Weights of a small image VAE: 32-pixel images.
Rows from block 13 of the encoder, named by matrix and row number. Rows with one number belong to one channel. Each number is 500 + 25 x the weight over its row's rms, rounded and kept within 0 to 999. All counts start at 0. Numbers have three digits each. After the name is the row's rms in percent of the matrix's.
# convs1: 3x3 conv (encoder.blocks.13.convs.1.weight, 216x216x3x3, standardized in use), inputs 60-69, a 3x3 kernel for each
# convs2: expand pointwise conv (encoder.blocks.13.convs.2.weight, 864x216x1x1, standardized in use, transposed), outputs 522-608
convs1.5 094:526468530497493512494510484557552477533525527485487508540515478516506519487464471508511512480495512493495498463539493455530517499511509475503486508511455511512520472494512518517487510512504489492486502478498497482491496475507484503509495484501520489506560476476485448523
convs1.6 104:470550508480535462495478507477460533541491496496485581528457500494559505556451483520500512503496490519509505458477513506503491481483527490474477445493474493549495492494498511479505547498512490504497510500497504522506491511517495510493505509496468509506500508493485452493
convs1.7 097:503527479524583506489473481519535490486532499478477534513519523546475517503502484499495502478502490494470518553494509490444522515472541529526484474574470514501531492466489512462519508483506486486505492487518502503494493502506490503493491496492472526481504505537516510471
convs1.8 098:478488505473491528483475499486486523495444503491498493500479512438506524537471484512502501501489499495496513513494495535463471521550526488513480499506471478475467507562483486516494529543489498503486496501493493507508503500502509500497502506501520514490510528508479464494
convs1.9 103:514500510466490503500519488530519469495504534538461475488503515510505497494453478500519488498494505501494497535479520525504532503492483520500553496441452504506469529524507477489513517447525500517509504497496497507500496499483504488496492503510497510499511488458506535495
convs1.10 093:519488495490480505508511472513511582504492503478597474482509455511494523445497501494483485503511483495525514535531522513457524471545472477484513455494493524524513479486456507484495479498502494499492500490514485495497498507497500496509491506497512485503479481506486503531
convs1.11 078:506520517516525473488547542510518505537460545510460468482511472485539527475480513506497496495488504506491508488483497490455548505542460522520542515553503482475540481543510500524480482505484494490500501501507490495494500486496493497495500491496472491514477528530474462484
convs1.12 095:523534471491534520509485486531488498498500446462521524519530489491555528488517471512519496504502489491513510527416488469502488501480522493518497525500497518562476505524502529496509553476512483480492509489491507516514494508502507504510503485506531509508508498500506499479
convs1.13 103:505486511520540506501471478516555485468486503457609486484435505558507490522545506502503510495495497497502502504494486477544448528522477542476495476482499491456468495516495522539478535491500499505494502495497501503504504492503503502507509500499504508501484529504508482496
convs1.14 111:499518502492506479484503500465524484576505501511501499514498499487479493483501495501503499504489504508515519477521491455574464504435495479540519469466500532507493509464500520495512489488493498499501493504498499498508507498498495502514492506507514505518516490522481494478
convs1.15 107:500532489504530494466511502499448506508509460482508491472477526523480533471488479495501495505486505516505516541461510454459496534516484584534499487522496493484497529482522479488488477549503509493492498498509508489502503509503510482509507488490466481485485512505529485511
convs1.16 098:483493489471472484477508498528524481460494426485539464511490502452445538504470482502505499499495508501503510493507500508525453509488517518485512530512543491522510497504510467552532501496505501495495508505495501494505500503505502506499503501504514497487486479448508489512
convs1.17 063:496504522493537469490489484528539540465503515540514497502472497462473439484506495492489494494504492492490489445501473470450461509490493492515520515486537554498563489496488535504476519502502491492491492491490493489490492492495500495500490498490503501496466467481484484490
convs1.18 106:495491524510510479531533528492512473460461483482504501516538495515550471468517526504497502494499494510479492566481482453546495492498504515491512478512541510507522497492514487516523510509500487478494502506488486491490490490492498481506498486499487511512550502485517484522
convs1.19 106:491513484468555441517468504523466505456466520506482437503531498466552468480484465510506512507499519485485497515531497524491460498519521484539492479505530503476507523507509504505544516499524496502502499507499499504493503507517499508502495502503529512500513506535500500492
convs1.20 102:473534486461529511504517488533509543444578480476515481523476487466526459469527497495506500498509512494490496472460502578544489525509488462476495497449530528482497501508494486470508477543469501488502497518502507492496499493512499503495492502495498540485507506495502493501
convs1.21 082:481477463492530486519497502506493472517481529559492519493470514461490461505498486507507502508509512504502501526507491513507529462466530521523487500475518542525530511539508443467499496496512508505502508504502505503503508508507505505505508501512500489520504491500486490504
convs1.22 098:510513521497475481485486492480475463497486484498434473490535502445543563478471453502496488496511508499493493492509462489496495456510467496514479504463474502511499508458507473488507474539477496501494504506495499505504503511508495502508494491515518486471470493504505510497
convs1.23 106:517546471477534575522506492481490496485493533490454506492528504495471492523539497495521512519486486508503486518531479493483499540465518527534493499479495533516533476511498488509442476508532510491503486511487501500503495502516495497507497486496475494511481505476508477513
convs1.24 107:447467513498472529533523501493466512505493453521530484508486511501478447454480465507495489510495500496497503496506511496513497486516491524477505483440477531528548486510493517495508545549508507494507496510492500508504506514501487508497501501501523496505530502474504506499
convs1.25 102:536516485559510502487500482488543545549544505508501466528481509531478481501460500511500499486493500513510494475535456516493494480549509523466508483539542537508506514492529550500515474524508517491495510500499504506512509493501517498519518517511518489495483433469515503511
convs1.26 108:464488474492486508508509518526502520504495504510492470541513469466557500521491501504497493487496511506503491511490472519479529490442500496567425453516472516506493504468492495514481532502479500494498506500496506498503488503499498499504491504500471510508511484496535493513
convs1.27 115:509449491458497440484486492496506522526440504471538509488524535499459524530503519483506513488498513488511511479518500467458522527555483540470513454539473466484461455497514502503546478466507511515487503500509505510514494504511505495496507514508511482495489500531520475474
convs1.28 101:484527491521535492504516491464502468517541516483532480537512484473503440468507487521526508486508516517498527485503440461455497498469465485521542497481515529482522480482508459514473493509513504508502496505503510512508517513499501506507512503505500540465513514527514456528
convs1.29 102:495519495527489521500523461505486483551480565505516494487495515479529481516528475490496488484504509500508506497518518496516492557511487508544495546456504576469508501487476499515487478509508505494501510503501493483492497502500486507501495495498492493475490495507503500492
convs1.30 106:486491470504469501497481508451535508501557520463548484541548447525465455547495495507504510510504499519493485508537487490539523486550483545499484493472478494482497523532501503513487499509501509509489497503506500495497508500502497504511510504501513494508481469516503468471
convs1.31 105:503530517521505516523500525525505500467509536527492519547541498476541513501512487497512508503501497485500498515531471517497511465513487509533480544430525501519545463454502529513508534492480503504497500500495500507495499515491499498500499500493518523500520512491490486475
convs1.32 106:471521502536506442489511503518536504471495542472497519449553507484512512507505503511502510486494519480494500509469480484444505517486481434460504509491496481513508533486507458501479507447507502500510493501490495505489502504509504487502493488509524512527496539474489493522
convs1.33 099:490509500497518457478505497464477485529504475499521504506502492484488518493464511504512477511500512505495514480587497506507533482471495481529480520459542504498486493513504504477513497496497504513510502502495495507497516516499518499503502496500490517489506495492518461500
convs1.34 057:515509516517511503492494491497468523523519521497494499509485477516504476480497493492490486493490491492487490495502467463463476535502498509501523481491528510514516486521477546509514500531501491490491492491491490491491489500491491492482489485485495497497481485524484501492
convs1.35 108:515482513481508520496477447510460491534520491491501468495533504514502556485488522492501488509494505494504490512456512510531544493500515507504518515500518484472485507524501536510493490505504500484500490501497490494489501504496495490490489504487507532485498504478513501502
convs1.36 102:499492457501518541496483491470509487482479525529503492522510535514519549504436445504497507505508497496507528508504504453522488521501518495516501491528481480482549544482525514482494459483522504504500491498506503500503495502491499493498511511508513524532490518523509497503
convs1.37 104:515508498501509513507471529475503541499529510514490510516564497491486495525477510481501490493484493500490494501455454493487503520516494469492488481509478499485517474507499527487490493487522492499494510502507512501496495508512498508501505512509519517489495532480507515477
convs1.38 101:483509493477500480480485487500532537463531515516448506461532508534491467515473515487500506495505503471511499535538538493513584550546565521510475521492554484508502509477484499519530465486515494498478501507493492477496494483503499484496500487505493512522494549504495507458
convs1.39 105:496508481500473511483497508535498470519505494531553485521544472487477507464451489495491513517499478501522479520527475492496481493520530465527496499472499513534506491497513526500482442531519505507490498512497507483492503492488497505492514490478523501512516491459492477475
convs1.40 113:494536541483471486509477498512543511487475493465574503464504487487532575495492523508505510509499519488517512505543456480477437478488496531494561486473486476461465515484475518533500509461465502506491498510508500486518513496499503496501513506508497513480516511503486453527
convs1.41 114:476494482522473545505508498492501488526466508499537536469500468532498524467494473502499498507498521497509510505511502526492467554484499499475533506501500579492449485504508536465494527515457514508510505496493512512510507505498507502488489516508538507518522498504480487515
convs1.42 102:498501485516487542492489517545507495492567582503537483493505479482501498512499521504509502504499508509507499471506469500511510489543525502475531493510451449472533514449512530528503545504487499497495509499494498508499504511501508507504511493496495474512498500484489492505
convs1.43 105:467477515507515532495482491528475493496463475501550476524484505491446484506485482501508505497511502522490508540563480471509474483558476503493503489540482476514526511488472500534501448524537500514502506505498509495505506500509496498509496491492519481522491448503505470506
convs1.44 101:482527513498576502503516484480511507481493483497475463486491452434524512495469519493504503490501505500494514518490485500532526482485472492465484522514473402464514472502506471512498478518497503507502509503506498504501504499512503502502501501502503473511493526489504511480
convs1.45 108:517484548484567516486534503463490487577462477509502504539446526478515490517500467481494507507493494497478500544495521554464496601523504474490519435544494500503509472506479510517542498556483494495480505481478494489493500477499489490473486499488499520502532507508513501483
convs1.46 102:494527524507539505486484489493463517499501501489477509498499458518540524468506476500503505502500490498497495550487456522489416485509471571496477505491512487491461465521495494509502483511480499499502500502494495506493501507504489510495503499506500512482523518513478490489
convs1.47 095:504474495511536551504531497509484551515514462492573512460448493505533480489479523510505498505503508486496506492501520429485478493503520507491486514473518481510515475529500488526510491506504499489495489518512501499498503500510511495507514510504529533514491480484498501473
convs1.48 103:497479502511462504507514520498464486499553514533491482490513502521446571484443516509494483504511507495501491469524489518556524474493500509521501489502506486535529466478493499524499502484473485498516503500499495499495496495518493507499503487495488496507511510497493462447
convs1.49 093:491514485493542557510476501485464477515505535498517506492491492513531495474450476508504504511510505500509503504488484483492479530531527500478459523496515498516505499486499496443488515456493510506503506507504508500521503516504512503501501503504508499512491474505502497497
convs1.50 097:514540525500495465494503481477500490487435508510521523489513493488467499535461539506498497496490492511495511511489512493464490506511527497507486497546493515437530534500474505530520449522530518516502509488486517517511500504504509503513501509495502494530489483532490508490
convs1.51 105:488521521496500512507527474537511498542476477507521465470494487478452483500505495510500505504513507486498515486503507510445509480472511473496533472485496494445504493491522480505484493504496515511508509518503510490501517500497513520509503506499537505527523509496505476491
convs1.52 101:515504509507458524514497526520510494444487507526469520467527498546525520467538522498490509501500516487498502448512508480482480445505514485517496521512538491501482519492486509500481471551482503495499507495497489505496495491490498509494504500501509468480520493462545513538
convs1.53 108:477522482482508500508503511474490473472443538530503523494477519442476512503502506506503506504501506510522519529484465474471482466502518541548504510537462547525494496468489424497469493527496513503496509514519514515508501513507521488518518508508494493523490483557526510514
convs1.54 100:512479519514503522493517508507489536453533464490497539495522509504519476526516502495498502475516494492520500496559514512459541522508552495485520441522512500546484521487511507488478523486477477493490489508511493493499495505484501485496492484500506493537462475480484495480
convs1.55 103:496484468480502468501484516512513504508606512466479500522477519477478532516484486503507496525510502493501501510554515517482519475490503480473536529501513498518508480519487494470485507447502509505506505505502508505496510500495511501505505499506487500507521478506492520500
convs1.56 105:472489502484512512498495489509494518531490539497519513480454498468430503480508489491507500489477515511491506558503521482508499511459503467496496509480490474487499463492506538537472485466503501507486507498505495489506500508500493495495504486498558549499559491524540553532
convs1.57 112:491507469516479519516471497474476479490542426520476544471539492494461499509457485503509514507496515501497512478514453473495444469486554484507547494484532495497428476535476474439455492463470506497495509510506492502493510505506502499508499501519527515565517533465489475484
convs1.58 085:500483507535540455465469508460454539548514509495540479513486524547516479554513499505497496498507500493513499486494541506489508508499516489493522515519469440463495500511500439549515530533524504510511508498495511517493503507504505498501496511503502511520507515511509515500
convs1.59 100:501563520513562495509527514487490492478534464504441527527530507488531541503525482499499499511486500515508507529494491510503513515545479541520468458483485439475482512503493449443491489509496503498509500502515502508505510503504508501498503494499508486505478478477485465475
convs1.60 106:523506489486504486459513491527511505531511466467503507516550517490515499544459468508504493487495501474478488482476492468523537486471572464536468505487515476502494548474475474535523505439469510487495515511490504491485497495501490489491497497511502511484500489522489481514
convs1.61 101:526481522479486444531528508462497515496453481498502528473483518517485511524538480522500495501491508476507502497477547542543478501532473528494470478481501476571479516528507487555486430468478509507501512492508495489493504504514508503494497500508492519493495490482521524497
convs1.62 109:487455542511525492504547522472513506457529514446516497497439504497568515491568492494491509508509490500504497493512515476465507450477530513517523505395530503548525511495501480495485531479474512504510503509503502499505511498491512499496506502515501493516487519496493522497
convs1.63 103:505456482455502492495514491495507487575507513465470541439495495494541500455530483492490502487503479502494499509465482464489518502446531532470527515485548511498487540498521472556517492507487496490501503504508501505497501512507493497516491502510519514509527469529492479530
convs1.64 096:535525481503526494508506524463515493508507479571491525482510513488509467476503470502504510512494497502505515551492518496535489511455522467488514465522531510534538523478496514557493474485531501500498507507493509505498502507502497503510502503506510528498495468487524502512
convs1.65 111:499491542504443467517503497506557499460470529462474533485491501467475497435488537502512506499495503482512500544492499490533474510548524466425521530511484517483474469474509461525480489474466502502506497499492496506492506512510493488495503491491502500498454500522505492488
convs1.66 103:477501477572518476511503437465472488469515494500502522492504516477522489518475512498497519516489521498512490495493483500495502496529582506496499562487459522488491491520489474510479535507467505496504498515497505509511500499511508496494488521497511506524483524496481493507
convs1.67 098:473492515511506508529486494500519500510548466450508486480496565536523527508505479494498496511488494503504502503536503545519522481504503550502422490510540485481470481484512494511514499491506496498509507510497510501514504489506489502496515506493513490497486512553519508503
convs1.68 100:513463493491530499504493486529448572499504525502553496502502475471522518496488482498520508495498521492489515520463521477526510473508536511497488476504518492507466490498495523542492512519510492493497510506491499513503490502508509491498494511500485504493508524508481484505
convs1.69 109:502512483485482442498506466563457485507504540536511475491498484491456486511519486502490504491501516516495491502444499468484521513548486516517497492478501517468528503533521473553540519483510499505494502507491483502501511513503494508500502503509483492509485499505477517495
convs1.70 092:517508509509524538481499491509500509531474467456472495496506510557481513463494517509488493514508495489496513526502491515533485502532479505550483524503494473512489518530493523563497502493494501490503489496512475516502474487470487495503475500485494504509496492511521460492
convs1.71 104:491531489501488477491473482520516497497503499538526514467538506497520463537471494500498491494494523501512509495472489605521511484494482514504474503499499479562480494483506537485509521540501506512511504498509503506495492489512513498498498509506522504496479516484496503476
convs1.72 091:501509480539493498488507519488520479501516469503483452466498493505528535496534447494497491492495505503506490468553487513482461505518502495503512495457461508544533496512483498530488514504481495500504505506491508512508498504504504496502502508511506511494486515491471526504
convs1.73 055:495506496506498491505494501492484526469515526460499500485508473491514524491544501492493493493494493491495489503496510476482490534518485491526517493504514531534536465493485506498476459490488492491494492494493492493493494495489498493492491491488505496485487494492478491476
convs1.74 079:476501521445475484507481493482511510486554503507486509488475468480507519533481485512501515534486496494499486519512511541478456470521525519491509496484437515458498546469498500462486504525494521500510507500520513496501507517509518505522519514500496499496473494488497575507
convs1.75 103:490453519507511527482517526512465486513518501495503449511545501525529496536544533520519487500491515498499493501505485579455461499510541508513492481487504482504494483509491562433485551511468508484495508507503496495502507511496502500504500509499496505533505510513508533526
convs1.76 102:464486490492527472505513491539502467526546569487445533501516514523488499495506488496513504519495501510503517520524576459471457453500484511551498499527514501461476487481534470508499486530529505512518501502502508512507509504501493510504516507500503482515463510583520518506
convs1.77 097:494490492539449531472464476460507485528500421475513531496468529524483483486505477488500490502502504497505502484544484485529449519450502484500537490463519513509505478501512498502498500477508493496501500504500497499505502505504516498495511503495505503517525524481497503534
convs1.78 101:484509465482475521493501479502440538464436552543480526454493535520509510447508463501498492511504496490512493491522524498398580540505493534524473507524508556522543495497485497462519481523496504489501500503498506508511496484503505486494505498509533485473508462507499513484
convs2.5 077:462502478480442467490519497523496481511476508550449504498525514527503504503462481501526502502519512492504542501501511518491497516501440511495506482472516469494517471514450470498504497490486508500515517451512520478513521466455495521464528505483491456512500496491
convs2.6 090:486491522500510495477520502464518526522500490498507461478531511464503500505484540517509486493548503514508479528526500469501501506503530454539504454503497530515439508508596481507502492505522520532531494505511494547476475478547492562550535477509502485465500483524
convs2.7 077:494514465470510473465534500423463460489508519484481536477522484537495500510472488499541458483472503479500524498531508491497508476488503478516549495469483496507477505520477454531541536505499488482466539443507496472470504477495482524486454507509484496509500519502
convs2.8 093:491539507519495531527481498470514505446486505519513506521474491547526499484551486497501439487463520484497472513493514506510507426501528503464463526522440561499465478477453473461487519568499456470543528486484506486505497533567536501491484538492476462501502542498
convs2.9 107:508536487496474503475478501539476513503501502499467494500513476519492499478482515490484513509457453483503446479501530498547492554498468496502506519537507433490522487501520453539561455496500468474503507474478510569488491524486468514514456493489483486520499520493
convs2.10 077:484467551506471442495489496510488524428525509543478451468503528486540495509476450516473512473474546503503503563429506487473497454499524473499484485520454435507526504507460498481488511516560478515452478526486496461476479512505505499504474475545517525514495477495
convs2.11 074:538490494507487478468487496532522467517517476494474504472495510489427505570465512481494479519510529474474488486497474511478493497503513506520462491511543549502514506512471519512507514460479516509499480529524531501457512537500522515489499462523475506520506501496
convs2.12 074:485430514536466528491480498499515517439502483530521524520506496494473505501499521521548539534473475492527512524525522519447488516483498533509501531480492485499538491483511498549528513512487511520495512496483504497490484481520497481538504506501530510522508536502
convs2.13 097:472504491534419466527495502517470528515488495490491509496473486510552496538514510509491448481522509534546516497507484502510527510486492501489533538541503505495523496476443469519489488531509506476520481484511528500524525485479522513551489531495502450491497456473
convs2.14 113:480491450494497552601484501484514463456493486565507552517496486509480497498523525468487511493552579480542489507458476523517499537506475552515525538508512522508483517518545510488547446500474520534497558470501495537511481497495489521555436509450489478494499516516
convs2.15 102:534524499498502493491521501482479525521496528502579527515516539516480500508580508472521526480446507529483467509490557490524500504501503495483482442478467499489524498492515501507518510528502459492500522532491508491492493489533504530515560495505510481479499537502
convs2.16 121:507534507498453532511497501452561533497486478493506501500518451571486500492414464495478504486521491471503490491509443509479512509499501497502486493502512498478513499515515500466486516500492439502490468514496501580437505513447488509477469497522486514508500466483
convs2.17 059:478446521479469464479494479501473503516500523522489508453536523517494526547492460509492478491494509528518482514493489525500499489475524516518466488518526475512461522496470508503445491497526505516494515478506480479469482517540472473499486495498482455491530505514
convs2.18 106:504487466495451475447500501491449501532484484431522484460518487440485498511464464470493462495443507508456463497515527513512500500496494525534514518479507521499484485465463497487476484492475517516526388494477503446497494483484494506498437462470501468510501518510
convs2.19 115:556525448478482431480506501507448493505499479505526502496478524625499499506513505482511475495491527497497485509498469504470522513499459494491506497505496501488501482487480494426497458447496484490509493486499493445491522486468509484480499528480496513500500482511
convs2.20 110:470542511495530511510507501497508480512496510491466521512534492441462497517516494486539477515510495497498561505456505527477493526497474496471460523539506502504485500485505513465495497494478494484509455528502490520553480516516483493475534518517488540520501528506
convs2.21 124:494472513510496506495495501505491505538498490489494493499513465517508499489531536514517509502492506498499508524524514500495493515500518514518495471501502500488511482478524515520487538510496429477497501485498501411547487507469497465492498478490499455504499501491
convs2.22 100:518508500541570478503494500499515559467501506477498478486484497467476502512553497560525500496495554522517438515472493496560498451494526509524513528497468517513467488502524502479540500485487536487502498553516516495509501535543514472502495497530498466482500533505
convs2.23 093:497496464500460494504500501509521514536486523485469515499510489465523497517507520542485504518479549472516506507535536488508497513492490509500529543497519516522517489499472495556535517525522522462550474522496504506495482507533500527525503492500528505508497532510
convs2.24 109:519469472492462496505506501510472517450478511481456484500493464498532499516540501543485511484502465525516529530509452511540502484500454484546526523500525552499553485495532503523512509498503500529511478502506497489471474483516519491514560481534492582476500485498
convs2.25 105:509501522497494500507491502532482482485501507455497470502519475441492498485459491532509513501540520480507528494503506493512483487494470533500489478502500520489450478460450492537483484501456519468545505495490517454426522499514482551520493474476490420460498492498
convs2.26 105:496481533473503516530482500466489484472503502490559539519461492545559498492555550520547525480505526505457527525472479497472499545494510521477547528506489538504508476462524487523475496492522519516506530464503494429499516552476500507515552486515501487493501515477
convs2.27 106:509538601486539547418494501476490490477497474477515462499504490493504500491524485530502500497487488515508488525439504531581488456500535497476483532493485492516463504500465482435473512511476542462487464550504487487500478509444495538501490510513496470514500515487
convs2.28 115:447523482509477494506496501523454503502499483460534468496495533526500499499559452501516509489491448544488486489502471518485510524500474456550506492505485495513482496482499512579497535500490451497497427451496497510479484512444511505518467513490505431486499502504
convs2.29 096:468550554498476506543542500493529508469504483493479517516497500501496500498503481506510554481535534509484543502495495482499497482501525484470489465480492491482507505524494521492473508570555489468520525538488485480502515501487515542511493524445473526497499514499
convs2.30 120:460536482509487444519496501494456503503501524485524473501512509468506497503495528489564519489502434524491468505490564500497496540506501495461522448522526512509542470489521503494489500503463437471499597477492492501520482493470518553494424457511496479511498503514
convs2.31 103:505525476464481493531492499435548489435517520509526495464465521551493500482562511489468396524513502492497457503526536514469501557508539449519505480506517525504471531492470472505467485505474516492524503512487485521437505436509510464507506493474492481489501521486
convs2.32 099:492480518503499519520474502470478524470492510539518492504510454475513499506569502481465496492507498489515489463528506497494514507498497539520482491487507506472456498500505485436490544512513486477547489508500508523491551522533483486525442558490516542510498467495
convs2.33 096:491588554475535530522487501492500484501485510487527508469491512482523498465500498523513508492490481519500461433514536477539501561495527537475488510492485502511502498503582509435473505505502484525492483510481501493517477475502512472562495448538522500474497504492
convs2.34 054:484531483485481495514485470526502487466510512495505518496526519460509535457471500510500499489516489548527534511477516522479486470501485486490478500488501529527486491483546484486470508528511494469489498502504477506517475497516473511532474476494538499469531518494
convs2.35 090:491502484515523468477511501519465464551491510509427492514515418578511501515497491526502438478552562471517475489465487514499490543489574456504507510513478477506527520485505519487548501536454487507513499475503495542530522493545511490544562479487474501487500449494
convs2.36 105:506534504471501466519518501522455480533494466510463495517497481499529495521554486489502495483532576515489468496531565489494489530502504507517487485480494506494474499511495509527479437507508481515505509534498554526434468519524484448524541507498511526500497510483
convs2.37 089:541514457486525471530504500529493488499490499506528492502517534485503497526488443467464482538460438434465529545499489486522513462498492551464507489505524485479430499479578504494493437511505552495500522500482525470482545533521488461526513496504487472496502448501
convs2.38 084:556474466500447504541520499480494498525474513509502500499481508508462504478504498484532558467486511497481522491522498512474511479494528488580489515492500510514471489491496494525470481494494503499437518563491494479491451505534499514496459483477526518511505466485
convs2.39 084:469434515473523513496471501476483518495496525502506527479493466500464495483515500504499473486447444538469517494453518542506501477487474496487519469504517444504543500483463483420504469454535489461476512489504518527472510494471483490531486498461494492479500529485
convs2.40 119:531493500509520438504485501476522475494503525544461506488512437520474499499454533501483516518476506524512473502490456486522524496500497500484500567492499492487499504452520497552493464530532484484506518477497488486460456491533477487473537505484495558505498534526
convs2.41 115:515519500463500527514513501487471508506494511468481504507513490539495499500481553501526496508474515455501523485531520489475497551502560539530494490504517485492479478483546511515467470522485505508479496548501501517501479512543528528520501510545491440514499494511
convs2.42 092:556507491457513474462484501523527521485508515434509499527456510495486495497555501566540500478500448537504498535459522518545507500485508524556527511490505521475508487497504499456541510506526527474531495479496494509476492507488488517516524464549478524502498490497
convs2.43 118:485497466501459573513481501522492509515517495463508439520502523541506498510463543479459482500545496481502554504544551516531502460501535550517464504573507507505468500510485529454476519505495502537504478492501495536492515512540510522435450557454505475491499472494
convs2.44 104:498457508495506490526466502551526507516509471560494524475468474505489500509452492466490501522512470545494492483510523489538494476484519466466541432481512514512494479491450502490516550523536567530496563470492478522480493529501499509504515503502523529505500567512
convs2.45 081:524517472471559531464513499457518468487508499463475484516519481516468497451478537524514462460524462516529522492511519484526494479494538553484513449480500494476433486470397465516479534400491558476508523502507477441514486519521493556512526476489490484512498503485
convs2.46 093:502437548493525487497514499443494509496493505470516527481501487544496496469494508506499503489547533532515521566455537518510493467509558508504501457536505552503499498512485504462546523513515543525536518458506394476446487465563494522481552535461499457521503484500
convs2.47 077:468557521488446512457489498464506519461497485488489538497456485478533503471503505473457525494506457498529450511507495492510502469509496497505473516505473478522519521487434486479514494474525456506460446498510514500511533453484491519483474441496540456507506535483
convs2.48 100:497491493522511467560490502503478526516500510509508495493476535458509502486484463527488565500485499489509489512495487514478494475499462510507493481482519510542545499511558522533485520485490520504488516548485516442532492524587479506442539544477501548492498501480
convs2.49 103:480520506501478547529541501488517499499508481477474501490536555505528495510504475491482526479543479498495477506485527487508522507517476496523512428511459471525512513462495512547432451611510503489453495510507532557493513487443507538455482499479505492514497493537
convs2.50 098:478513479503471539499499499486485505512499504564487499519444513503494498499517520511558560471492548490485528469507418459463503563504449434511467463490536515489521514476528475511476488502510484489480503504507505545479524548481494513558482506493513557454500497514
convs2.51 101:526490497496475477398487501530521488505503503501479479493529527555492498508497457454565497519461546539475570483507457490474493482494504477485526510506489514469543489475531493534435512480503478484491506513522470485450532525463479471504443506448479501487498503525
convs2.52 094:499525463510458513480508501532514494468499503453494492524504522547442500500543556461531501496488496482450460510470507450437496520502501557495533543534488480506529492495486495554512505492479486492510545521506492523513503453502505494478513463494456454495497516500
convs2.53 122:527496497499467534447517501498447474506494521498501495508508408357487499489473487492514493491496486433518520511503529505490519490504568503546486460511488491512547515503479507474530513477490526487498530463503483472554485486480519537461515505511492521508499506493
convs2.54 084:540539503508521489494553500464498480445510487554472503515471493519486497505473466496477506516499526476524480521495489462489478489492457457509540541471526479494488462517487509496434504476479474502528467588490492505448490494522521491465501495448505497492497465491
convs2.55 114:497490542512522490481511501540504501473520489492507488507486484508456501495512470535561530491467480548505499526501460472498497531500524542497485459503510495515544503475545477494462488481475511523500505430507492446541511519408506491551546508482512527511498470510
convs2.56 100:495526512477464522458496501494539497476523524503462463507469487467473500524481594507569545493480540443483447548516434486505490519504503445516482453472480483496504512500493508511503530492444519511476472480490471444512510494518511491476512488469500482526499485494
convs2.57 110:539487483542497565453521501494499526479511499530498513494510535470517499494516490494531505493487517584482500486556477502552487434498470501519479471504519514494423521500533500522517491529464532488495553478494515497488488489504503462487446465481491450496499530513
convs2.58 093:486496543497497528496513503526432481536507485541531483522529521526490494523488522513463466519503545443503540481513499490517501491459487484439512523507517496509492513507473506494525489634459498512516490502509454528495502481528519487470507447466465468508495520506
convs2.59 119:521512520502517500460522501520505514494503512506486506512503502566505500498440537500459506504505523522563529498495504456507514470506526448502608478506486534498487502488532520591478497482510510521489502471499488489552542494416489519491488506487525501473500485507
convs2.60 079:498472510482517540522492501492517482515491526552522487513526497499522498493451470492441473471504512494501501486539504499462511453475509502515495503498519486471563502502557522483478507499489538484477464490476428469521469469535511537459472519487533486505499497512
convs2.61 114:529494464549519517462504501491455496495482518508487495507530451512498499500448551522482516505495541514505483506490543511570509549500501522554508467503505497512497529499543506609493485490490533488494477466502499451438496498517500477490564469537494493484499487470
convs2.62 113:496506513476473487492511502494466535489501503490482475491483511468505499513456542498523494484493526455536491531507545504473489490494526542505512464488503473509489518476469525484548541509512428541503454450499498503539524484479492487480501453483536550480499465495
convs2.63 107:522491463500506480434508501507525462534514513488429523536475506499491499497452466503532540525524533497520466471541547485530489504496467453484577484520481517485476517551499511517490440473510539490497489451502515490556527520508495462517557495534498488497499457500
convs2.64 080:533487442506580479487498498501513512515488499510468517481546511474495498476467508436549534506503570550472485533532518531473518539528499452465499486501440555490513518493505464472511481488488491461501498486525522512515450487534489527534533445531536517528499501491
convs2.65 113:512516449533464516534504501514501470488491491491565514509479514464506498510473529506518482504524533515511518507489517493476509480501490520516493400502490506494429510478542480509496472495498479478496492449496495458415497508470501500467453485496489503509498506506
convs2.66 099:576476523543505518484521501518526503541500514522474494507500472510520498489533537470527509493484494531491539499498480511459489466495495461476495469486496481498486494508458490453469506524498499541526497541497485492539497513535483516541509518491499486469497491482
convs2.67 103:535520511495484513479544503484547493473496496575500525507497505499481498498473480513471470500486477552500528492486467512525503538508529504481510497480503541488542507484509488461543526496506504448501506505509492491522463465513529462464460503497473508506498513497
convs2.68 098:518493491519541499542491500493540493506499490501468520502508537529465500498544488466477465519506438497519526493485532488486498497507510477481490430503513516496495502502478535509489479487489491449483466496482526496575502495545514524506506482471501464492502536544
convs2.69 088:463541520463510506497504500485525489548498510487490467492491483471537502491527502527505527472523499560538501515483436450510488451507502488503460473496497534497461515478442540535478494516531468438504501487526480457516515511483527478510424498517512493499498479509
convs2.70 071:511548492460532472484525498494509520525495508508530501543450472461502509490513497513519522508539520530551478475504498538514496557501491466478534510498460485496496490487498493524457521496468475503542504479487510518503485483482492508509542509515442503512508502485
convs2.71 106:485537473504505484519519501476497503499503509499516499533520507505480497531521472533506487509491522512473462502500513504486498468498460477477489518522474488493513519514469503483544531466495500478493523524515515478525554499455488481509503539518535524506499448515
convs2.72 077:505425543474491476512506499518534475546502478454517529531519473456523506518462522485533468456506483478495506484470505514478489528498512535533479535508549494485536466507526489458495416467463482509480473476494476445449535464515501458485486499550508477452503455521
convs2.73 057:483504566494524507546511474500473487554514507491515489514467441534499528494503455481454523485505486524482470503509474483505505533479486543544498526506524529486515531516486533502509463536520500494472500503533505536462493484513490498493573516512501485547534512513
convs2.74 112:539478544537519525491505501535515484499524513468470515507507529531500499497581466502509500492495469499508516505458458498501472570500529477478489474501483482501479508502480508531509487494499592480497476445502494479417505503532478506491514518471489450500499497516
convs2.75 088:496480503495518488492541501546504471482484487500516493514460496473515503483533505514498486548509516492539519471539489529549502532496506505539540494494512492497544488478528510521500445507500548528513498475503532444501524500489506544451525507472543544505499468508
convs2.76 124:454486492476548483523501501529540504484501499484534491501491490507500499517500532497472500504497544470506443500536526493499505449500496492502484454499505512488516503524511488585490506521497474499489448525505487487497511513489489441506494531493495559493500490500
convs2.77 077:512515449495487481494502500464509547453496517428512511447496491514535503470516521479509565490512535553480479467494523480493523509493486463494502531552518496470513484486495503485483499521504517529507506567502451561509494455515497455532484521516524469529501520509
convs2.78 107:496548519489470462471481501465544533496503502563537483476518519481520498480464512549503516494479460520488515500542504506476491503497503534459509517503496515506490482482549505521531535526510495501485506489485485426490482513486512533508397476528501512507499514511